From a checkpoint of a small image classifier: depths [2, 4, 4].
Rows from block 4 of a small image classifier, named by matrix and row number. Each number is 50 + 10 x the weight over its row's rms, rounded and kept within 0 to 99. All counts start at 0.
After each channel's rows are labels from the 100 images, of 14848, where the channel reaches its highest value: "top examples" is what is common among them. Only what is clearly more common there than usual is listed. The data: simulated stained blood smears.
# conv: 3x3 conv (model.blocks.4.conv.weight, 128x128x3x3, each kernel summed), inputs 64-127

conv.54:66 44 47 47 57 50 27 69 52 27 45 43 46 51 32 47 45 43 53 50 35 61 42 46 34 34 47 45 41 45 65 43 41 51 52 31 42 58 55 52 43 38 39 37 71 41 33 67 33 47 51 49 49 52 41 40 47 49 47 52 41 54 46 36
top examples: target cells

conv.114:37 51 54 44 46 47 49 63 39 39 48 47 51 40 48 39 43 46 50 69 55 43 38 40 38 67 53 54 48 47 32 46 48 48 63 37 31 57 58 54 67 56 39 50 37 51 49 63 47 41 67 46 45 47 42 51 37 52 36 61 52 61 45 60
top examples: discs

conv.116:65 56 50 60 56 51 57 36 40 42 40 40 57 42 56 57 50 61 35 58 53 59 34 36 55 61 57 44 59 56 48 59 59 37 34 45 53 53 52 42 52 55 44 41 25 44 62 52 56 33 53 37 36 50 52 47 44 39 53 59 52 58 55 45
top examples: target cells

conv.111:47 54 38 41 27 61 45 72 61 60 59 40 46 51 70 43 40 47 53 70 52 49 55 40 62 59 47 38 42 37 46 57 60 33 59 51 59 52 57 58 42 72 53 44 35 52 50 59 45 49 54 41 43 55 48 53 52 53 43 32 34 67 49 41
top examples: crescents

conv.45:57 48 42 35 44 46 54 58 48 40 41 54 54 33 46 48 36 33 57 61 64 37 59 35 45 59 44 46 21 59 43 43 31 50 54 41 33 70 45 36 50 57 23 38 36 48 51 43 49 43 58 42 49 56 40 53 43 40 31 57 33 40 47 39
top examples: crescents

conv.9:49 56 52 50 50 52 51 63 49 52 57 64 44 52 43 46 51 51 72 58 34 44 52 53 53 47 53 41 45 54 62 50 29 54 52 46 33 53 47 48 43 51 54 45 43 49 47 27 48 57 25 55 39 56 56 70 45 61 50 35 56 33 46 80
top examples: crescents

conv.126:69 42 49 50 35 49 54 28 60 43 48 42 65 52 61 60 37 54 39 53 60 59 39 31 62 56 54 34 40 60 42 59 42 36 55 60 39 43 33 38 40 54 43 42 66 42 50 61 36 36 49 49 37 47 58 34 55 49 57 52 45 53 50 51
top examples: spiky cells

conv.112:46 33 41 68 49 39 45 56 37 30 34 47 52 40 30 48 42 54 58 40 53 53 36 54 43 37 44 56 39 35 52 59 54 46 42 47 46 38 41 58 59 45 65 51 63 45 42 38 47 35 55 47 41 49 61 47 56 44 57 59 69 51 39 56
top examples: spiky cells

conv.46:49 46 49 47 47 46 63 50 53 45 45 45 52 30 48 53 35 49 47 53 56 49 40 45 42 44 27 22 58 37 40 56 51 26 50 40 51 60 38 44 51 44 47 39 37 57 74 49 54 33 46 46 52 48 41 57 37 56 50 55 32 48 53 59
top examples: teardrops

conv.16:64 43 32 40 43 47 53 46 45 59 40 46 74 34 44 51 32 54 48 46 46 50 32 41 42 57 46 46 37 41 48 58 49 33 52 41 48 50 47 48 57 44 39 39 61 53 48 53 50 20 50 42 47 34 57 40 38 39 49 50 48 62 76 52
top examples: target cells

conv.94:55 55 37 42 43 41 51 70 43 37 37 47 67 58 56 53 36 56 55 51 47 42 31 41 52 49 52 38 54 42 56 39 59 51 68 55 38 49 47 52 57 56 52 42 54 50 50 60 46 34 67 52 38 54 58 42 61 55 43 46 50 71 53 50
top examples: spiky cells

conv.89:60 52 37 56 41 51 49 58 54 46 49 43 52 43 40 64 43 46 78 46 43 36 64 30 31 45 52 56 51 63 39 51 48 46 47 37 54 36 41 57 59 43 62 70 48 46 49 44 42 39 58 34 55 41 47 50 44 24 58 44 50 51 56 50
top examples: spiky cells

conv.113:42 44 31 53 49 39 59 51 37 54 46 44 57 50 49 28 35 40 45 53 50 57 39 67 49 42 48 53 38 36 51 45 69 51 65 51 43 51 32 58 32 60 50 41 39 40 47 50 66 39 50 53 40 77 62 41 77 55 51 54 42 49 52 67
top examples: crescents

conv.117:59 53 58 63 40 36 44 43 46 50 46 60 49 46 59 58 48 48 45 34 43 35 56 37 64 55 43 60 61 46 64 40 54 48 42 58 51 39 62 58 68 35 47 57 61 34 64 44 45 54 61 26 54 31 58 48 41 25 53 53 36 59 42 38
top examples: teardrops

conv.3:50 42 57 55 51 48 71 44 65 60 41 59 63 32 52 53 29 45 38 38 60 35 41 49 42 33 53 53 34 43 45 56 47 37 57 70 43 45 39 39 50 40 56 39 49 60 45 60 45 53 51 67 50 44 35 46 64 39 52 60 19 49 54 46
top examples: ovals

conv.64:61 48 37 35 42 50 62 83 63 37 40 64 55 41 51 40 56 48 36 52 46 51 58 50 48 51 29 67 51 43 42 50 43 36 48 30 56 55 32 52 56 43 38 48 50 42 55 40 47 42 60 43 56 72 45 39 61 69 41 42 42 55 34 44
top examples: crescents

conv.123:58 51 61 41 53 44 45 61 58 52 49 40 44 45 46 49 30 44 51 44 57 51 49 29 38 43 65 40 41 60 51 43 48 36 75 58 34 29 44 43 42 32 36 45 34 49 41 44 53 49 49 46 46 48 46 43 43 45 51 57 45 44 45 61
top examples: small spheres

conv.32:37 53 48 47 45 47 44 46 52 74 49 67 39 47 50 55 53 45 53 44 42 54 55 59 51 51 53 46 59 43 55 59 59 64 46 48 47 50 54 60 39 51 47 35 51 48 50 33 49 47 45 46 54 46 47 49 52 60 47 73 50 54 16 44
top examples: band-shaped nucleus

conv.61:36 57 42 58 48 47 48 50 27 52 49 33 36 42 59 44 32 51 47 58 34 36 30 55 58 63 52 41 51 43 47 51 38 50 42 52 37 49 53 28 61 54 50 54 47 50 39 23 50 45 29 52 39 40 54 62 42 48 56 53 54 33 40 43
top examples: lobed nucleus; spiky cells; band-shaped nucleus

conv.17:40 54 66 22 48 44 42 46 48 54 50 49 54 65 38 49 68 43 50 44 41 42 49 45 60 53 41 60 47 43 48 59 38 41 53 57 38 36 51 46 76 37 43 58 40 72 55 50 47 35 61 49 49 44 36 48 40 51 56 42 72 57 47 51
top examples: ovals

conv.121:70 45 48 50 44 52 32 47 70 64 50 38 62 38 43 71 51 31 38 58 56 45 54 30 56 41 54 57 54 57 42 47 46 50 40 38 38 50 55 68 37 45 45 52 47 48 42 56 38 58 50 57 45 46 39 51 43 33 50 53 51 48 49 41
top examples: spiky cells

conv.102:62 47 53 48 59 49 47 34 37 43 50 47 25 55 53 59 57 51 38 39 48 56 51 62 56 54 58 56 52 51 58 54 53 69 44 55 54 44 49 63 32 50 60 57 58 42 59 41 54 54 32 54 64 57 54 56 55 70 60 41 51 50 44 50
top examples: crescents

conv.11:80 59 46 51 39 61 58 48 43 39 44 45 45 52 57 46 45 61 51 60 42 54 40 43 39 67 48 43 39 58 46 39 58 54 53 49 54 50 61 42 55 48 48 53 52 48 67 50 56 54 46 55 55 54 60 57 53 56 55 22 50 55 68 62
top examples: ovals

conv.118:56 42 36 53 57 37 52 48 44 46 41 51 42 27 44 41 49 57 73 51 64 38 74 24 41 31 53 54 45 51 51 33 49 50 50 47 69 39 50 52 54 51 53 64 57 39 51 33 54 50 50 54 57 53 42 35 42 56 48 48 34 34 42 61
top examples: crowded

conv.66:43 52 52 34 47 53 57 62 50 47 58 54 54 58 38 55 57 47 30 63 40 47 35 48 46 50 42 56 50 36 59 67 45 43 38 49 33 40 40 54 68 57 42 38 35 52 48 56 44 35 62 51 49 48 46 56 50 54 47 60 60 55 67 70
top examples: teardrops

conv.0:44 55 50 43 57 56 46 42 55 43 60 51 65 43 56 52 56 58 56 48 71 54 58 47 42 43 40 47 38 46 49 59 60 52 41 47 74 54 42 45 52 45 45 49 44 46 51 55 54 31 46 51 68 47 48 45 38 43 60 52 54 46 40 42
top examples: two lobes with orange grains

conv.28:51 54 33 52 37 41 39 41 54 45 32 42 50 45 51 58 39 52 46 45 48 50 53 43 44 54 62 40 47 53 51 50 59 59 67 59 45 51 53 58 48 56 51 49 50 48 43 51 50 20 55 41 45 27 51 40 49 52 68 54 52 73 53 38
top examples: spiky cells

conv.82:48 55 42 65 61 58 51 47 60 67 52 61 53 52 54 62 42 42 44 56 51 44 55 51 53 53 63 46 58 48 52 48 67 67 32 40 50 49 69 44 45 45 48 42 68 47 58 55 54 65 62 60 42 45 52 59 64 56 50 56 57 65 53 44
top examples: spiky cells

conv.53:44 39 59 44 51 44 66 27 41 56 41 47 58 42 44 66 50 58 43 47 36 47 41 40 42 65 37 34 53 50 27 56 45 51 56 52 38 26 46 39 47 45 31 27 58 43 63 46 51 44 54 52 33 36 39 44 39 25 41 47 45 49 42 57
top examples: teardrops

conv.75:56 50 54 44 49 43 56 30 46 38 39 71 36 51 48 57 44 44 51 49 33 35 57 54 46 61 43 59 27 62 37 46 50 48 61 58 44 45 50 37 67 37 53 61 54 54 59 57 49 44 66 57 50 31 34 52 40 41 47 67 46 55 40 61
top examples: discs

conv.49:51 46 35 50 32 36 38 73 43 26 43 41 58 48 32 37 59 65 49 43 42 40 44 47 44 44 47 39 69 36 43 60 61 49 44 39 47 45 32 55 47 63 49 52 52 51 31 58 37 31 52 36 50 54 59 52 54 48 60 38 55 51 50 42
top examples: crescents

conv.122:52 43 30 57 34 51 48 35 40 46 40 23 53 53 35 67 47 57 74 55 57 60 57 62 46 37 39 34 40 58 60 68 47 50 49 37 42 51 63 51 49 37 60 59 37 41 42 58 48 40 55 41 48 48 56 41 62 41 62 48 43 51 37 41
top examples: spiky cells

conv.30:59 48 55 45 59 61 67 66 57 51 52 56 73 58 52 57 63 59 45 48 76 44 61 47 50 51 46 58 69 50 40 46 58 53 42 43 74 59 48 59 56 52 59 53 63 60 60 55 51 40 58 49 55 42 61 71 55 51 56 40 55 44 47 40
top examples: two lobes with orange grains; lobed nucleus; discs

conv.100:53 55 50 38 41 65 53 69 59 47 52 46 46 51 50 46 49 60 70 57 47 61 48 49 38 55 33 33 45 54 49 43 34 39 43 40 47 61 52 50 50 45 36 46 33 41 46 53 51 34 47 52 40 61 38 49 33 48 48 45 40 37 38 58
top examples: spiky cells; kidney-shaped nucleus

conv.62:56 50 56 63 43 54 53 61 60 58 54 53 58 37 35 54 39 32 59 38 53 56 57 47 37 41 53 41 48 61 41 60 44 40 50 27 51 31 41 55 49 39 73 48 72 47 32 64 64 51 68 53 45 38 44 48 67 28 45 44 39 55 32 45
top examples: small spheres; kidney-shaped nucleus

conv.44:31 44 57 42 62 36 54 64 50 36 52 43 33 55 47 47 60 46 59 45 62 39 53 47 45 49 34 62 50 51 43 39 33 34 40 52 66 75 45 42 46 54 47 43 45 48 46 46 35 43 38 49 51 27 48 58 31 45 62 35 51 36 32 50
top examples: crowded; spiky cells

conv.96:46 28 34 47 35 51 61 45 38 50 40 54 28 38 40 41 38 45 33 46 44 28 47 43 51 47 39 25 36 42 51 50 49 51 45 46 43 46 59 50 51 50 37 32 38 62 37 48 54 45 39 59 57 27 53 37 46 50 40 44 32 42 54 66
top examples: teardrops

conv.24:49 51 30 55 40 46 48 38 32 40 35 41 27 48 53 34 43 55 52 47 42 49 40 56 48 57 54 49 45 54 47 45 50 36 61 61 43 56 45 52 38 58 49 49 48 50 48 32 36 35 26 48 53 55 50 43 43 60 44 48 45 39 67 71
top examples: crescents

conv.14:51 43 43 49 22 43 53 56 57 50 38 52 70 32 46 56 38 53 38 36 53 34 49 46 46 46 43 59 39 52 32 38 33 44 41 40 33 52 33 49 54 41 48 43 40 32 43 49 40 48 65 48 30 31 33 45 50 39 50 51 49 62 57 54
top examples: teardrops

conv.81:54 37 35 46 56 40 42 44 61 42 37 43 59 42 43 62 45 65 31 38 44 40 28 35 60 57 50 35 54 45 47 55 60 40 50 43 49 49 58 45 36 46 27 29 37 31 54 54 57 42 60 47 27 56 56 34 44 51 43 58 40 49 64 60
top examples: target cells

conv.88:58 44 54 56 34 37 56 48 51 49 47 49 39 36 44 37 48 49 43 40 35 29 50 38 42 46 47 37 38 45 54 40 50 28 49 30 37 55 49 63 35 56 52 52 39 51 46 39 43 40 38 46 36 30 48 46 42 58 61 54 38 39 66 69
top examples: small spheres

conv.19:48 45 43 43 34 44 59 42 61 54 38 47 62 47 53 59 42 44 39 59 51 41 60 15 56 59 54 41 54 43 40 67 52 51 33 57 36 47 44 57 52 48 51 37 65 45 61 56 56 37 64 46 32 41 53 49 51 46 48 61 51 52 59 57
top examples: target cells

conv.93:56 29 47 56 49 34 66 55 46 47 36 53 54 41 45 42 42 55 41 64 34 46 53 58 38 42 48 45 49 46 48 64 37 45 59 75 36 51 49 51 57 61 47 34 45 57 32 50 39 34 56 63 49 39 51 46 40 36 61 59 42 36 35 46
top examples: crescents

conv.57:64 40 28 44 36 41 41 35 40 34 37 46 44 46 36 55 39 43 73 38 49 64 42 37 41 56 43 34 46 54 41 45 41 47 73 43 49 55 46 49 39 48 50 41 68 58 35 49 40 44 42 52 44 54 47 31 50 47 49 48 41 39 29 36
top examples: crowded

conv.47:48 47 55 47 55 48 46 56 53 51 43 40 51 51 54 44 41 45 48 57 43 48 41 40 54 61 48 53 55 51 53 46 51 51 46 48 40 39 50 42 58 45 46 48 55 53 50 52 54 55 43 48 36 40 47 39 46 46 50 49 52 39 89 58
top examples: band-shaped nucleus; lobed nucleus; spiky cells

conv.13:57 48 35 45 42 33 38 51 39 37 48 48 36 62 35 48 43 47 37 44 50 50 37 34 60 43 47 37 53 50 44 45 55 55 47 52 49 50 52 61 40 48 35 43 29 52 43 49 39 20 53 43 49 42 52 45 46 45 47 56 50 49 22 36
top examples: teardrops

conv.109:64 55 55 36 49 42 49 48 39 36 40 53 59 53 48 75 55 57 42 34 68 57 40 48 32 57 56 71 53 60 50 40 48 53 45 31 66 64 28 54 54 56 50 46 59 54 33 48 36 44 51 39 45 57 58 26 27 46 57 50 64 65 40 48
top examples: two lobes with orange grains